Weights of a small image classifier: 11200 steps.
Rows from block 5, named by matrix and row number. Rows with one number belong to one channel. Each number is 128 + 32 x the weight over its row's rms, rounded and kept within 0 to 255. All counts start at 0. After the name is the row's rms in percent of the matrix's.
# convs0: expand 3x3 conv (model.blocks.5.convs.0.weight, 480x80x3x3), inputs 6-11, a 3x3 kernel for each
# convs1: project pointwise conv (model.blocks.5.convs.1.weight, 80x480x1x1, transposed), outputs 40-79
convs0.287 104 [172 128 165 128 128 128 128 139 119 110 128 133 128 128 128 128  85 107 128 153  97 131 163 128 141 170  72 134 128 139  81 163 128 128 131  59 120 128 157 108 128 128 135 187 128 128 168 128 128 175 139  91 117 128]
convs1.287 090 [ 85 128 128 115 162 128  69 166 128 128 112 128 128 186 180 137 112  91  51 128  47 170 128 128 106 121 137 167 128 128 128 128 144  85 175 136 122 106 128 149]
convs0.288 095 [197 128 128 172 128 178  64 130 128 179 179  94 114  88 128 128 128 147 142  60 128 168  87 112 141 128  88 159 128 153  81 128 147 128 150 145 182  94  54 128 118  94 127 128 128 128 128 186 141 128 137 128 169 142]
convs1.288 088 [ 98 137 196  56 128 128 128 108 116 223 165 158 136 128 110 166 128 187 125 117 132 128 171 153  75 128 158  89 143  12 128 128  93 128 128 128 128 126 120 111]
convs0.289 084 [ 64 127 162  91 137 195 144 128  91  95  68  47 183 170  12 129 128 128 104 174 123 128   9  76 157 166 114 152 138 128  87 122 168 135  91  97 128 128 144 155  56  64 128  83  23  97 128  60 163 128  76 142 183 141]
convs1.289 089 [ 22 128 156 128 128 150 139 128 126 128 119 124 154 128 128  87 202  74 128 128  51 128 108  91 128 128 128 128 128 168 144 128 171 128 128 128 126  63 149 100]
convs0.290 088 [ 97 128  89 157 128 115 117 132  86 128 157 127 151 128 112 128  91 125 128 173 128 128 128  68 128 176 138  85  76 195 138 137 128 151 185 209 128 128 131 137 128 120 159  98 128 128 128 121 124  66  84 144 184 128]
convs1.290 103 [112 181  58 128 150 145 128 128  84 171 106 163 105 128 128 136  68 128 128  58  69 167  79  98 128 140 152 128 171  60 128 146 128 105 148  91 127 119 128 149]
convs0.291 081 [150 128 172  77 156 128 128 128  79 183  69 171 135 128 128  86 144 128 128 105 109 148 163 128 180  64 135  90 122 117 151 223 115 161  97 128 110 115 127 105 128 162  96 113 152 111  88 128 128  65 102 180 155 106]
convs1.291 104 [111 128 125 128 216 128 128 175 128 128 129 227  36 159  98 142  85 119 178 128  94 218  60 101 141 123 117 128 126  52 128 128 121 128 128 123 128 114 150 128]
convs0.292 075 [192 128 205 180 128 128 195 162 128  54 128 171 128 128 128  81 128  72 128  47 116 102 140 133 128  83 101 123 135 128  93 180 128  94 128  60 165 147 190 122 128 191 128 142  84 128 128 190  73 123 132  87 107 185]
convs1.292 050 [128 128 109 181 128 111 136 128 166 127  79 128 128  83 128 199 128 128 128 115 126 184 139 175  66 137 139 150 128 128 128 104 135 128 128 128 191  56 128  80]
convs0.293 128 [173 195 171 168 128 128 148 156 139  97 149 128 128 169 169 128 128 211  62  63 138 136 123 128 176 192 137 120  38 113 148 127  69 105  96 112  63  94 152 130 128  69 149  58 159 122  64 136  62  97  60  85 154 111]
convs1.293 111 [ 93 120 138 128 152 102 128 128 112 128 189 128 148 161 145 108 144  88 108 141 128 128 119 128 167 128 128 156  93 128 157 128 154  90 171 157 185  40 131 169]
convs0.294 088 [152 128 128 128  64 147 128 147 165 127 153 174  99 163 175 104 120 174 149 172 145 132 128 128 128 128  64 128 128 128 188 128 141 193 196 164 128 128 128 128  48 128 144 136 166 102 147  80 128 128 190 151 158  89]
convs1.294 061 [100 162 128 108 128 128  82 112 191 128 167 129 137 128 159 129 135 128 150 128 128 172 128 128 128 101 166 198 128 105 165 107 128 128  78 180 172 133 128 178]
convs0.295 096 [183 108 128 128 128 117 173  90 128 128  92 117  69  71 128 164  75 128 140  86 153 147 190 168 155 128 128 108 175 128 142 159 138 214 157 128 166 159 128 150 159 173 128 170 128 114  82 151 176 101 128 172 165 167]
convs1.295 115 [100 128 128 128 122 120 150 128  50 128 184 128  83  94 128 128 128 100 134 128  90  67 101  94 171  73  78 113 167 183  83 128 147 206 128 124  91 128 128 170]
convs0.296 093 [ 93 171 107 127 128 134 143 123 120 144 164 186 115 104 125 108 115 128 144 148 128 126 149 141 122 128 135 128 128 104 104 150 163 123 120 125 128 107 128 157 128 105 128 128  72 128  63 192 111 128 161 100 128 140]
convs1.296 109 [128 105 217  81 128 135 128 128 136 128 128 128 128 128 119 164 175 151 134 128 128 140 175 128  70 122 134 128 128 172 121 128 128 166 122  30  80 128  96 152]
convs0.297 088 [128 128 145 157 128  97 128 157 126  75 131 120  74  79 195 128 111 132 128 152  77 128 101  64  53 144 160  74 128 128 152 105 133  65 128  86 170  89 107 128 172  52 150 130 128 140 128 128 146 132  74 128 192 128]
convs1.297 097 [128 113  82  99 165 104 128 190 160 115 102 128 128 128 128  36 160 138 147 120 116  66 137 176  69 130 128 128 129 128 173 125 128 106  92 122 128 128  68  61]
convs0.298 109 [128 158  83 128 163 175 128  90  48  29  59 128 160  88 128 128 105 128 107 174 128 128 136 118 165 220 128  82 163 149  83 100  80 128 163 139 104 145 128  91 130 128 105  76  90 128  96 136 109 123 128 153 192  88]
convs1.298 097 [128 150 128 112 190 176  56 128 128 103  98 157 174 128 128 141 182 201 117 128  82 148 105  83 128 132 128 128 167  99 128 129 128  88 190  93 128 135 122 106]
convs0.299 094 [121 125  81 118 102 128 104 130 122 155 139 129  96  44 148 175 127 128 110  89 136 117 128 128 184 176 157  92 128 128 126 128 128 146 128 128 128 128 181 116 128 128  65  88 128 128 128 187 128 128 108 128 135 128]
convs1.299 096 [128 128 128 128 139 128 166 160 128 104 128  41 204 123  93 128 128 147 191  77 128 142 141 177 128  94 203  74 122 128 137 139  75 128 138 121  56  85  64 147]
convs0.300 087 [176 142 119 128 128 128  99 128  89 130  97 180 128 134 140 130 211 123 128  79 128 123 128 168 163  54 104 136 128 180 129 115 128 147  80 108 135 178  92 104  79 128 128 128  76 222 245  93   0 128 102  55 148  85]
convs1.300 083 [ 98  62 128 164 128  75 178 148 128 128 128 128 128 128 115  99 136 128 128 147 104 128  86 128 129 128 125 122 128 137 142  74 128 128  92 116 115 169  82 128]
convs0.301 096 [162 121 143  73 142 118 128 136 128 128  73 113  91 128 170  63 128 139 167 128 158 148 128 128 117  96 110 128 128 100 174 123 134 143 128 128 128 114  78 108  61 128 132 144 131  68 171 128 128 131 208 124 146 128]
convs1.301 092 [218 128  94 105  79 128 118 161  92 128 128 128 128 126 124 128  84 128 157 116 173 142 131 121 134 128 112 133 128 128 101 121 181 132  96 124  97 128  49 128]
convs0.302 108 [128 128  71 121 128 126 128 128  67 109 128  92 128 232 101 155 201  94 128 149 174 139 104 129 127 119 128 128 183 157 139 128 137 128 103 128 107 178 154 128 128 128  79 128  80 129 128 128 128 139 128 114 128  58]
convs1.302 082 [100  67 128 145 128 124 128 128  84 164  78 128 128 157 128 128  94 239  98  85 128 128 187  86 128 148 128 164 128 128 153 128 206 128 148 128 114 142  71  64]
convs0.303 088 [114 128  76  92 128 195 128  93 128 128 111 134 128 119 156 142 147 194 174  82 130  99 121 143 163 146 141 196 128 128 128 130 132 128  99 128 183 120 114 128 145  65 143 128 104  63  71 148 128  93 174 128 134 184]
convs1.303 119 [180 128 124 148 178 121 161  80 128 128 128 126  93 130 128 102  54 123 128 152 128 114 123 132 128 128 128  62 124 194 152  92 128 176 128  74  68 128 176 167]
convs0.304 110 [189 108  69 145  80  61  95 128 117  80 128 128 128  83 160 133  90 150 165 128 128 155 137 143  94 139 143 128 128  61 126 128  36 128 128  58 103  75 142 135 128 128 156  91 118 143  75 104 152 159 119 124 155 128]
convs1.304 141 [155 128  75 151 120 128 128  99 117  85 147 123 151 109 159 145 128  82 128 104  68 141  73  55 160 128 215 117 119 115 128 123 174 128 129 128 108 121  85 128]
convs0.305 121 [ 57 128 181  88 137 151 128 120  94 128 171 145 132 172  90  55  85 204 109 128  81 136  86 146 188 131  63  74 128 128 128 128 173 128  73 163 116  94 189 128  99 128 128 128 114  91  73 128  98  99 136  55  74 128]
convs1.305 083 [119 128 171 147 205 128 115 128 128 128  52 128 135 175 128 197 135 133  66 128 128 121 110 103 128 128 128 128 144 117 128 127 138 128 128 127 187 152 122 128]
convs0.306 091 [128 120 145 103  88 128 128 128 120 163 118 140 128 148 135 142 185 128 128 111 128 132 127 126 128 128 149 136 174 164 153 129 132  95 136 118 128 170 198 128 122 150 128 128 209 128 139 108 128 158 172 135 128 128]
convs1.306 102 [ 52 135 128 128  98  96 145 128  83 148 128 128  82 128 114 128 128 143 116 157  75 128 118 166 128 128 128 128 171 156 178 175 102 186 198 128 128 128 164 169]
convs0.307 120 [128  84  94 122 159 173 128 128 128 128 159 167 142 128 128  91 118 128 113 159 187 128  99 128 138 115 100 128 128 212 128 128 128 128 111 132 112 128  77 160  95  81 151 173 156 128 153 128 128  58 108 128 102 128]
convs1.307 114 [137 103 135 125 128 112 128 222 148 205 126 128 122 128 112 128 128 179  88  77 167  85 128 137 128 128 140  85 127 128 114  80 135 128  40 141 175 128  91 123]
convs0.308 111 [116 149 100 173 133 126 186 136 138 102 128 128  56 136 128  92  88 128 115 121  48 100 128 148  88 118  71 164 128 128 128 156 154 128 111  85 150 128 184  89 100 113 134  88 128  78 113 128 168 130 183 164 119 128]
convs1.308 092 [122 102 128 120 188 128  60 121 170 150 106 129 103 153 119 128  83 128 128 128 185 151 165 128 128 128 148 118 134 128 128 128  84 128 177 128 135 173  42 128]
convs0.309 110 [133 175 169 119 152 141 128 173 128  97 128 133 112 128 128 162 150 122  75 128 147 101  90 131 128  93 169 103 108 149 128 179 137 157 128 128 147 112 172 128 169 172 190 128 100  69 128 182 109  60 167 122 128 128]
convs1.309 123 [216 160 128 128 128 123 124 128 128  99 122 196  93 171 138 147  80 115 128  94 192 139 128  92  96 128 109 122 114 128 128 128 128 129 115 148 157 130 128  99]
convs0.310 095 [112 137  78 128 167 118 172 182 157 103  98  88  97 154 128  97  78 128 206  72 127 142  87  90 176 128 128 154 128  95 118 128 120 176 133 111 128  99 173 141 128 172 128 144 108  68  76 128 103 128 131 128  97 103]
convs1.310 110 [128 110 203 181 118 128 119 102 103 133 128 140 128 116 135 168 167 149 128 143 138 128 123 161  76 126 145 205 142  86 180 128 128 200 152  66  94 128 158 146]
convs0.311 085 [161  97 163 138 140 121 150  58 108 109 164 128 128 128 128 128 176  93 239 109 157 107 104 128  78 122 128  58 104 128 128  47 128 128 128 180 182 128  30 160 128 104 128 128 101 128  68 174 115 128 128 128 206 128]
convs1.311 120 [ 76  39 118  79 128 139  40 128  93 128 147 138 128 111 118 128 113 128 103 177 100 137 121  99  90 128 104 102 132 148 138 165 148 144  95 117 208 111 128 184]
convs0.312 115 [128 171 128  88 110 128 128 128 113 179 126 128 173 128 198  89 128 140 144 128 131 128 159 128 122 140 128 117  92 218 144 154 107 176 101  96 145 136 151  84 173 109 138 128 127 128 128 140 128 128 147 128  99 150]
convs1.312 088 [128 165 138 213 102 133 157 128 128 128 102 140 128 128 128 127 189 145 129 136 116 128 149 128 129 131 151 164  91  99 191  98 178 128 128 128 214 128 188 134]
convs0.313 104 [128 128 155 170 167 113 131  89 170  74 128 153  60 119 128 105 153 128 119 128 128 128 106 115 128 125 131 128  25 128 128 145 103 116 143 119  92  95 133 128  99 139 128 174 125 128 164 128 174  56 128  63 128  73]
convs1.313 115 [201 109 126 143 174 144  66 147 136 110 120 122 143 159 105 128 141 123 129 114 179 128 145 128 123 128 140 181 128 128  40 189  68 128 132 128  86 146 109 128]
convs0.314 087 [102 128 109 121 128 180 128 128 116 117 104 152 140 124 128 138  88 162 118 121 122 137  60 128 128 128 128 171 149 120 103  76 128 128  91 133 119  56 110 116 167 108 128 128 128  95 128 176 128 131 123 114 130 164]
convs1.314 095 [192 120 146 198  76 133 123  64  89 142 135 122 186  97 128 128 164 131 100 128 128 190 187 128 157 128  88 166  80 128 178 128 192 169 128 128  70 166 128  99]
convs0.315 109 [128 135  69 128 110 152 160 198 146  94 128 141 128 171 123 100 128 156 142 157 136 128 111 128 140 121  85 136 107 103 182 105 154 203 133 122 128 103 177 128  85 128  99  62  77 128 128  82  66  97  74 129 117 161]
convs1.315 111 [157 128 128 128 150 118 106 138 103 158 122 121 198 128 132 179 153 134 128 128 134 148 189  93  94 128 128 128  60  77 144 148 198 117 166 116 128 165 137  50]
convs0.316 087 [128  59 153  94 163 102  73 111 102 123 195 128 180 142  97 227 128 178 158  92 150 113 128 128 128 185 128 128 115 128 128 224 186 141 193 106 135 128 128 124 167 128 184 128 128 128 174  99 160 140 128 115 106 128]
convs1.316 075 [128 132  82 181 149 128 128 122 162 144 101 102  76 128 140 128  63 129 128 197 116 187 128 119 128 129 128 136 123 128 144 128 157  89 105 128  63 146 128 128]
convs0.317 101 [128 198 128 133 128 128 128 127 154 113 127 141 154 193 128  91 128 128 130 182 128 135 143 128 128 116 128 101 141 105 161 111  89 128 135 128 128  82 132  53 122 122 128  97  72  99 178  52  91 128 147 128 128 185]
convs1.317 082 [ 68 126  85 191 128 182 100 128 172 148 102 128  86 103 160 128 107 141 130  74 182 223 202 103 136 128 128 128  85 144  87 139 120 141 128 137 128 202 128 153]
convs0.318 101 [120 137 128 102 172 128 138 109  59 205 121 208  88  65 107 125 125 169  78 132 182 128 109  72  84  92 133 154 112  98 136 128 168 103 128  87 128 169 128 151 123 142 115 128  86  61 123 148 169 152  87 176 128  87]
convs1.318 093 [ 83 128 128 128  97 101 121 128 145 152 149  82  87 170 128 128 174 127 128 128 108 107  53 131 118 138  92 107 128 117  40  77 114 102 183 146  64 128 120  66]
convs0.319 087 [128 133 181 112 111 128  96 148 128 128 211 152 128 141 146 121 128 152 128 128  54 119 143  69  57 137 128 128 128 122 167 128 142 147 133 148  76  98 131 128 172 118 108  51  55 106 128 113  68 128 128 128 121  88]
convs1.319 101 [112 144  88  91  94 149 168 135 135 129 154  84 110 118 128 128 137 151 130  55 174 104 128 161 169  71 157 105  62 100 128 122 128  71 143 111 128 186 122 140]
convs0.320 108 [ 18 128 128 107 179 110 138 101  82  95 128 128 137 128  72 132 128 209  88 128  44 138 128  65 131  96 109 128 136 164 128  27 128 128  81 143 200 128 137 128  85 128 128 152 199 138 202 195 128 128  78 139 109  54]
convs1.320 089 [162 117 128 128  49 128 129 134 171 184  98 128 165  92 123 173 114 128 108  38 144 149 128 112 147 102 168 128 128 128 128 108 128 145 116 140 133 170 128 144]
convs0.321 108 [ 86 127 179 128 167 175 128 128 153  79 128 160 120 128 189 115 128 147 128 138  90 123 128 137  94 128 128 153 174 128 107 128 148 129 128 128 128  87 128 144 128 116 123 129 147 164 156 120 128 128 128  72 128 128]
convs1.321 119 [128 128 126 166 105 121  67  76 128 130 132  98  66 100 147 104 136  80  93  85  95 126 105 128 152 128 172 128 209 114  73  86  54 103  57 128 128 129 128 103]
convs0.322 114 [168 159 206  65 128 128  97 199 195  92 128 156 125 143  87  76 128 120  96 128 141 128 128 147 128 128 156 128 193 102 128 125 128 169 128 189 134 128 130 196 114  93 109 109 109 168 128 128 128 150 107 115  93  86]
convs1.322 083 [ 41 143 128  70 159  94  85 153 121 191 156 162 128 182 108 128  42 128 181 128 128 128 133 110 186 128 128 128 128  54 129 128 111 119 117 128 121 158 115 128]
convs0.323 099 [ 82 128 128 113 171 167 129 128  80 121 130 128 128 128 203 128 128 161 128  96 136 159 138 134 108  80 128 154 107 198 128 209 143 162 148 128 148 108 128 178 128 135 143 128 201 151 128 128 128 157 128 102  89 104]
convs1.323 088 [149 127 128 102 115  53  88 132 137 126 153 123 162 128 128  96 126 128 128  94 128 128 128 100 144  75 175 184 126  72  55 106 110  73 128 184 128 165  57 145]
convs0.324 098 [128 144 128 151 198 128 116 169 185 184 172 173 190 117 128 101 120 128 140 206 128 128 128 128 128   9 128 151 201 131  96  90  68 116 188 123 105 128 128 131 128 128 128 128 100 128 131 128 103 128 157 126 130 102]
convs1.324 089 [193 128 128  72  59 125 128 128  88 168 159 129 128 128 110 141  98 128 112  68 128 146 111 128 148 128 164 150 128  71 128 128 128 128  94 128 140 128  69 110]
convs0.325 105 [ 88 119 155 158 128 128 109 128  71  60  86 131  68 148  90 149  94 104 124 128  72 128 128  95 114 120 151 166 128  75 106 101  97 128  72  78 128 103  87  60  30 115  85 128 103 168 128 133 168 145 132  91 119 128]
convs1.325 097 [ 99 128  97 136 128 106  81 128 183 187 128  92 203 134 128 115 128  90 128 128 111 142 128 147 128 180 167 122 128 197 128 128 128 183  80 154 154 119 128 124]
convs0.326 090 [188  90 147 128  93  52 154 111 128 169 152  76 181 128 183 171  97 166 108 145 102 126 120 133 210 128  90 128  46 177 142 157 112 187 154  86 135 128 102 160  89 128 128  59 116 128  93 103 119 127  45 154 178 119]
convs1.326 090 [128 128 164 128  97 153 123 119 124 118 128 164 124 128 128 128 155 128 190 128 111 197 174  76 134 139 105 128 163 128 170 128 133 128 158  79  89 125 128  69]
convs0.327 080 [138 114 161 128 152 145 135  91 116 128  61 189 128 200 126 129 128 163 128 132  95 134  98  77  65 132  86 128 128  99 142 128 101 128 166 128 145 121 128 146 103 151 108 128 128 128 118 128 128 120  86 128 152 128]
convs1.327 107 [ 83  97 128  95 128 128  77 168 128 128 128  95 132  86 101 128 103  90 128  88 113 128 128 126 167 128  65 128 188 128 128 128 148 128 128 128 169 128 144 128]
convs0.328 099 [181 128 184  83  89  90  78 115 128 108 123  97 169 151 121 115 128 163 154 128 128 128 167 128 100 152 128  72 149 132 166 159 128 128 174 128 128 128 128 128  97  95  98 120 160 128 176 172 159 128 193 119 128  96]
convs1.328 071 [117 160 128 173 128 175 128  11 128 146 128  89 136 127 128 123 175 141 128 109 133  98 128 128 128 134 165 128  74 158 128 170 128 128 146 139 128 104 136 177]
convs0.329 071 [ 78 128  98 128 128  97 156 121 128 153  72 110 187 150  92 128 196 128 144 128 128 112 170 174  85 169 186  85 128 108 101 128  92 128 128  96 128  71 128 160 128 104 128 128 132 124 134 128  91 128  66 128 234 122]
convs1.329 077 [128 100 100 128  82  98 139 101 128 131  68 144 100 144 120 112 128 101 173 128 148 140 130 128 128 126  79  89 130 192 128 128 184 128  45 128 189 128 110 136]
convs0.330 106 [157 128 129 110 128 156 123 128  82 124 141 121 118  54  73 158 170 117 200 128  97 177 175 128 179 175 140 109 138 126 128 116 151 158 128  70  50  73 128 128 128 128  50 128 128 128 128 134 130  96 128 130 128 116]
convs1.330 139 [111 128  96 196 128 141 133 128 128 122  59 156 138 135 152 102  43 117 119 153  90 101 138  98 179 144 141  74 169 170 146 115 135 122 195 126  99 114 109 128]
convs0.331 084 [128 128 154 128 184 210 161 194 128 113  80 158 128 124 140 148  62 128 226 110 114  99 131  85 108 206 128  98 128  86 102 133 138 140 102  83 176 144 128 104 128 128 128 128 128 128 123 135  68 168 128  66  81 167]
convs1.331 089 [ 44 128 128 116 106 128 128 222 152 128 136 128 138 105 128 133 111 128 128 113 118 150 150 153 128  75  89 111 121  80 110 128 175 128 163 129  83 181  54 128]
convs0.332 118 [ 94  98 128 125  78  70 167 128 104 139 116 156 128 128 142  96 150 161 206 128  94 116 128 142 125 176 128 127 128   0  87 128 118 104 151 128 128 128  86 128 151  29 172 175  77 197 128 184 173 128  93  43 155 128]
convs1.332 095 [112 166 140 104 172  97 153 111 128 165 161 154 162 128 128 214  51 175  87 128 146 128 160 128 122 128 128 100 128 160 201 119  98 123 128  99 189 154 128 129]
convs0.333 117 [ 83 156  94 168 110 128 136 119 128 130 111  77 152 166  88 186 171 151 117 123 128 146 134 128 103  97  95 128 128  96 154 182 133 128 148 128 153 131 162 128 128 121  51 140  78  70 128  93 118  52  92 116  68  98]
convs1.333 130 [ 81 150 128 128 144 170  95 106 119 132 142 156 122 166 128 124 115  94 105 194 102 149 141 128 116 155 167 143  79  95  89 121 123 158 128 183  98 173  98 139]
convs0.334 133 [114 201 112 188 244 131 167  76 239 128 149 137 128 128 138 174 137 174 182  63 128 129  87 128 106 125 165 128 128 147 128 118 130 128  97 134 135 148 152 150 112  97  88 158 128  99 132 128 193  55 138 139  67 124]
convs1.334 095 [145 125 134 128 128  26 115 134  84 128 128 128 163 169 111 128 128  79 128 194 152 128 110 103 131 115 128 128 123 128 140 125 129 150 128 128 128 145 130  91]
convs0.335 096 [110 141  75 146 137 128 153 128 161  88 128 128 128 218 128 128 128 159 153 151 181 180 128 128 128 128 128 137 146 129 152  63 128 143 128 141 128  54 128  98 128 128 148 166  87 116  83 103 130 105 140 113 113 111]
convs1.335 097 [156 121 136 128 128 150 128  89 128 178 128 115 117  37 128 128 161 128  75  98 128 104 128 128 188 102 128  99 194 142 128 147 128 128 137 132 111 114 129 185]
convs0.336 081 [120 130 166 161  23 146 150 128  66 128 149 117  78 177 179 111  74 141 147 148 136 118 102 122 165 128 141  96 212 128 135  99 124 152 128 128 128  92  94 128 128 119 111 128 118 143  89 128 128  98 127 118 128 128]
convs1.336 106 [ 39 130  91  74 142 123 128 128  88 231  91 128 114  33 123 139 213 128 128 138 128 182 128 128 128 128 108 161 146  99 104 128 128 143  99 136 117 128 174  98]
convs0.337 083 [100 128 142 128 221 128 149 128 129 128 131 114  70 142 118 129 170  99 106 128 143 128 128 157 115 185 103 128 128 117 128 128 128 149 128 128 168 213  94 128 117 128 128 128 128 195 122  91  81  57 117 128 128  57]
convs1.337 092 [103 128 128  50 115 145 148 164 123 170 119  79 135 128 109  82 150 198 128 175 106 128 128 128 118  99 128 128 135 128 128 129 165 109 128  84 170 111 128 193]
convs0.338 087 [132 149 116 153 128  63 156 128 175 105 128 137 128 157  77 166  71 177 177  98 139 128 163  98 153 171 128 128 143 177 160 128 128 173 169 165 198 153 116 104 128 101 117 147 144  66 149  66  91 157 128  82 128 128]
convs1.338 103 [134 128 117 130 151 164  77 175 128 124 128 151 120 128 118 128 150  91 140 143 121 114 193 128 116  67 115 119 161  30  72 128 106  69  75 128 165 122 155 156]
convs0.339 100 [128 116 152 128  57 128  96 144 128  78 128 128 170 151 128 128 105 163 102  68 128 156  36 128  37 114 145 127 157 128 166 135 119 171 170 128 113 128 128  88 128 131  91 128 128 171 118 105 123 105  78 121 151 142]
convs1.339 112 [183 130 128 152 142 111 102 186 161 173 150 190 128 128 109 170 128 188 119 144  79 106 106 151 152 128 164 101 128 139 138 187 128 128 128 102 104 128  68 136]
convs0.340 116 [154 128 148 128 128 174 128 171 128 133 128  95 128 162 127 128 128 128 128 114 128 141 128 155 128 137 144 101 174 128  98 128 134  46 161 114  77 109 140 113 128 128 132 128  69 128 192 141  86 131 117 148  82 128]
convs1.340 097 [ 97 134 128 169 114 160  97  67  91 128 128 128 157  92 169 123 128 135 128 128  47 101  71  98 166 181 181 147 159 144 167 143 167 184 128 127 194 105  63 128]
convs0.341 097 [128  85 128 128 171 123 119 154 128  92 128  82 139 128  70 128 150 150 128 130 140 133  92 128 135 178 110 160 128 128 195 138 115 169 128 124 128 128 191 178 119 182 174  66 112 210 162 134 128  73 128 155 128  63]
convs1.341 100 [166 128 128 149 128 187 128  73  71  92 130 132 128 128 128 128 168 126  89  69  18 128 128 121 140 118  94  90 180 128 138 157 196  90 128 120 160 131 128 131]
convs0.342 090 [111 128 110 172 128 121 198 188 153 170 128 158  85  53 128 128 138 154 142 122  95 109 119 128 128 168 128 106 128 128  74 130 159  86 113 128 105 139 128  75 112 109 128 128  89  94 129 128 167 128 161 107 132 134]
convs1.342 109 [192 128 106 129  49 112 174 130 126 126 107 128 128  50 139 167 128  92 128  83 128 128 148 155 121  92  84 128 170 146 154 128 155 143 156 123 116 197 166 180]
convs0.343 107 [128 189 146 101 174 128 128 151  90 128 150 128 128 128 123 126 127  58  88  71  72 179 138 128 138  76 157  58 135 123 140 128 128 143 137 141 150  98 128 161 193 128 128 175 156 128 132 156 188 128 158 128  82 128]
convs1.343 103 [128 119 132  84 111 128 149 158 128 128 158 155  88 152 150  52  67  66 151 128 151 100 128 128 164 128 166 182 139 105  94 102 127 128  97 181 128 141 108 125]
convs0.344 098 [141 131 128 182 128  59 161 114  97 128 187 131 183 128 141 128 128 152 128 152 128 105 174 128 103 128 174 149  90 128 110 128 184 128 111 128 102 182 173 108 126 128 143 130 128 149 128 117 129 128 142 118 128 128]
convs1.344 085 [ 74 133  90 128 128 128 128 128 121  84  99 128 143 128 128 130 107 155 128 104 128 128 128 128 128 162  69 114 160 201 155 128 199 158 162 128 128 107  71 128]
convs0.345 116 [167 138 112 144 113 151 149 143 123 128 203 122 130 191 128  40 130 128 128 150 128 116  68 128  62  74 115 155 156 128 133 128 128 160 128 122 128 192 152 149 152 103  78  96  52 138  87 104 129 108 128 186 156  83]
convs1.345 085 [200 144 165 152 128 113 128 186 197 128  94 163 102 128 160 118 128 168  96 131 131 111 184 128  66 118 128 156 164 103 128 103 128 206 148  98 128 128  85 128]
convs0.346 102 [105 130 179 132 195 128 128 128 157 151 147 119 146  97 102 128  93 164 167 141 157 128  99 126  72  67 158  87 132 174 128 168 159 213 126 134 128 128 120 115  82 164  92 128  91 128 170 128 160 128 126 128 128 103]
convs1.346 092 [128 128 128 128 132 168  51 190 128 163  86 178 128 128 128 182 114 152  73 164 179 128 104 119 131 128  87 128 126 128  79  75 128 205 139 128 103 232 130  92]
convs0.347 104 [125 155 148 128 167 128 128 172 150 128 181 157 173 128 138 175  94 128 172 128 104 128 113  52  90 128  92 183 128 125  62 128 163 128 192 126 133 128 150 116 128  64 128 150  72  68  90 128 116 124 128 128 128 158]
convs1.347 105 [ 86 115 152  78 136 128  57 162 128 131 110 128 163 149 123 161 128 170 103 108 150 166 156 111 128 128 156 128  72 128 128 128 133 159 150 128 140 194 193 106]
convs0.348 119 [ 96 151 167 185 101 128  98 153 128 124 128  72 103 204 138 192 203 128 159 128  63 128 128 128  94 128 103 128 128 128 193 150 125 128 169 149 148 169 169 128 113 150 128 128 197 128 134 128  94 113  84 197 102 107]
convs1.348 099 [128 154 104 128 157 128 138 128 128 162 181 128 146 128 108 128 131 104  27 123 117 106 107 128  96  67 142 128  84 128 128 128  85 121 135 106 128  40 151 112]
convs0.349 111 [123 128 128 110 144 128 128 128 140 150 128  89 152 128 128 156 152 156 163 155 169 114 128  80 109 127 113 128 142 149 169 156 211 128 113 135  77 128 128 169  37 151 129  46 151  97 128  98 106 112 132 128 128  75]
convs1.349 107 [187 146 169 128 192  89 128 120 125 138 128 186 128 102 127 183 192 128 117 102 110 164 161 135 127 158 128 150  96 124 106 136 128  95 128  99 183 128 128 104]
convs0.350 084 [163 210 128 128 107 169 211 107 128 128  43 119 128 204 131 128 119 189 129  94 101 128 131  60 103 170 149 146 163 110 164 161 196 128  81  92 128 128 116 148 156 128 128  84 182 152 128 128 141  76 128 128  91 128]
convs1.350 108 [164 128 142 128 128 155 111 186 151 130 119 163 129 114 128 116 128 128 162 218  94 128 111 118 129 141 100 167 165 132  82 128 141  81  84 128  94 131 128 158]
convs0.351 089 [136 100 112 147 115  98 128 134 128  56 128 128 139 128 113 128 169 128 116  76 130 151 129 134 121 124 119 192 128 157 179 124 169 128 128  76 116 128 139  94 139  87 128 119 128 128  72 128 128 128 111  85 175  59]
convs1.351 098 [128  94 118 162  95 148 128 132 128 128 110 133 141  55 132 128 128 128 128  97  93 193  37  79 159 128 172 128 164 143 122 143 117 155  81 164 128 128 171 155]
convs0.352 121 [182 176 142 170 128 128 150  96  74  86 197 128 102 171  70 204 129  79 128 178 126 111 141 102 149 128 128  93  72 131 115  62 170 121 173 134 128 128  75 122 128 128 128 120 227 128 172 178 131 128 128  68  99 128]
convs1.352 105 [160 128 240 133 156 124 129  85 128 128 140 140 177 139 159 128  83  98 128 128 164 165  77 161 154 158 145 102 170 149 143 144 128 194 128 149 128 117 130 138]
convs0.353 107 [174 164 131 138 140 117 128  35  96 128 127 128 142 175 145 121 120  37 111 118 129 126 129 118 128 128 160 128 158 139 128 128 128 188 108  93 128 113  90 128 128 155 128 132  88 121 160 114  68 128 128 121 106 163]
convs1.353 108 [134 205 133 174 126  96 160 167 128 124 155 128 169 128 177 109  99  48 119 128 128  48 102 117 128 144 128 163 189 197 110 128 180 167 128 127 128 128 171 134]
convs0.354 097 [ 46 177 128 136 128 119  81 137 160 181 128 153  91 149 128 128 123 135 179 149 128 128 128  78 121 128  82 128  99  67 156 137 128 109 128 128  81 128 154 128 133 128 128 115 148 118 176 135 128 128 152 128 109 128]
convs1.354 101 [107  76 187 143 128 132 203  89 128  89 128 126 128 101 113 218 128 170 128 128 141 184 193 128 128  79 174 124 149 127 128 128  47 128 165 128 219 128 128 196]
convs0.355 064 [136 128 127 140 158 191 128 137 166 163  60 128 113 146 162  86 171 138 100  95  73 128 128 128 128 115 128 175  91 128  61 128 140 104 115 119 198 128  91 105 143 114 128 128  89  79 179 128 144 136 128 143 128 128]
convs1.355 068 [128 126 172 132 128 128 128 128 128 149 128 128 131 139 199 128 176 129 180 109 128 218 128 146  91 128 128 180 128 128  58 154 115  68 160 179  84 128 128 128]
convs0.356 078 [ 54 165 128 128 128  73 207 172  77 103 162 128 128 108 109 128 138 134 128 128 128 154 128 128 128 170 128 162 128 108 208 130  89 128  76 128 161 128 158 128  67  79 107 128  82 157  70 159 128 128 134 128 128  76]
convs1.356 096 [128  51 128  82 152 101 128 125 128 178 172 128 128 167 100 128  96 202 128 128 128 128 106 147 103 138 128 134 128 128 113 195 108 109 128  66 146 128 128  78]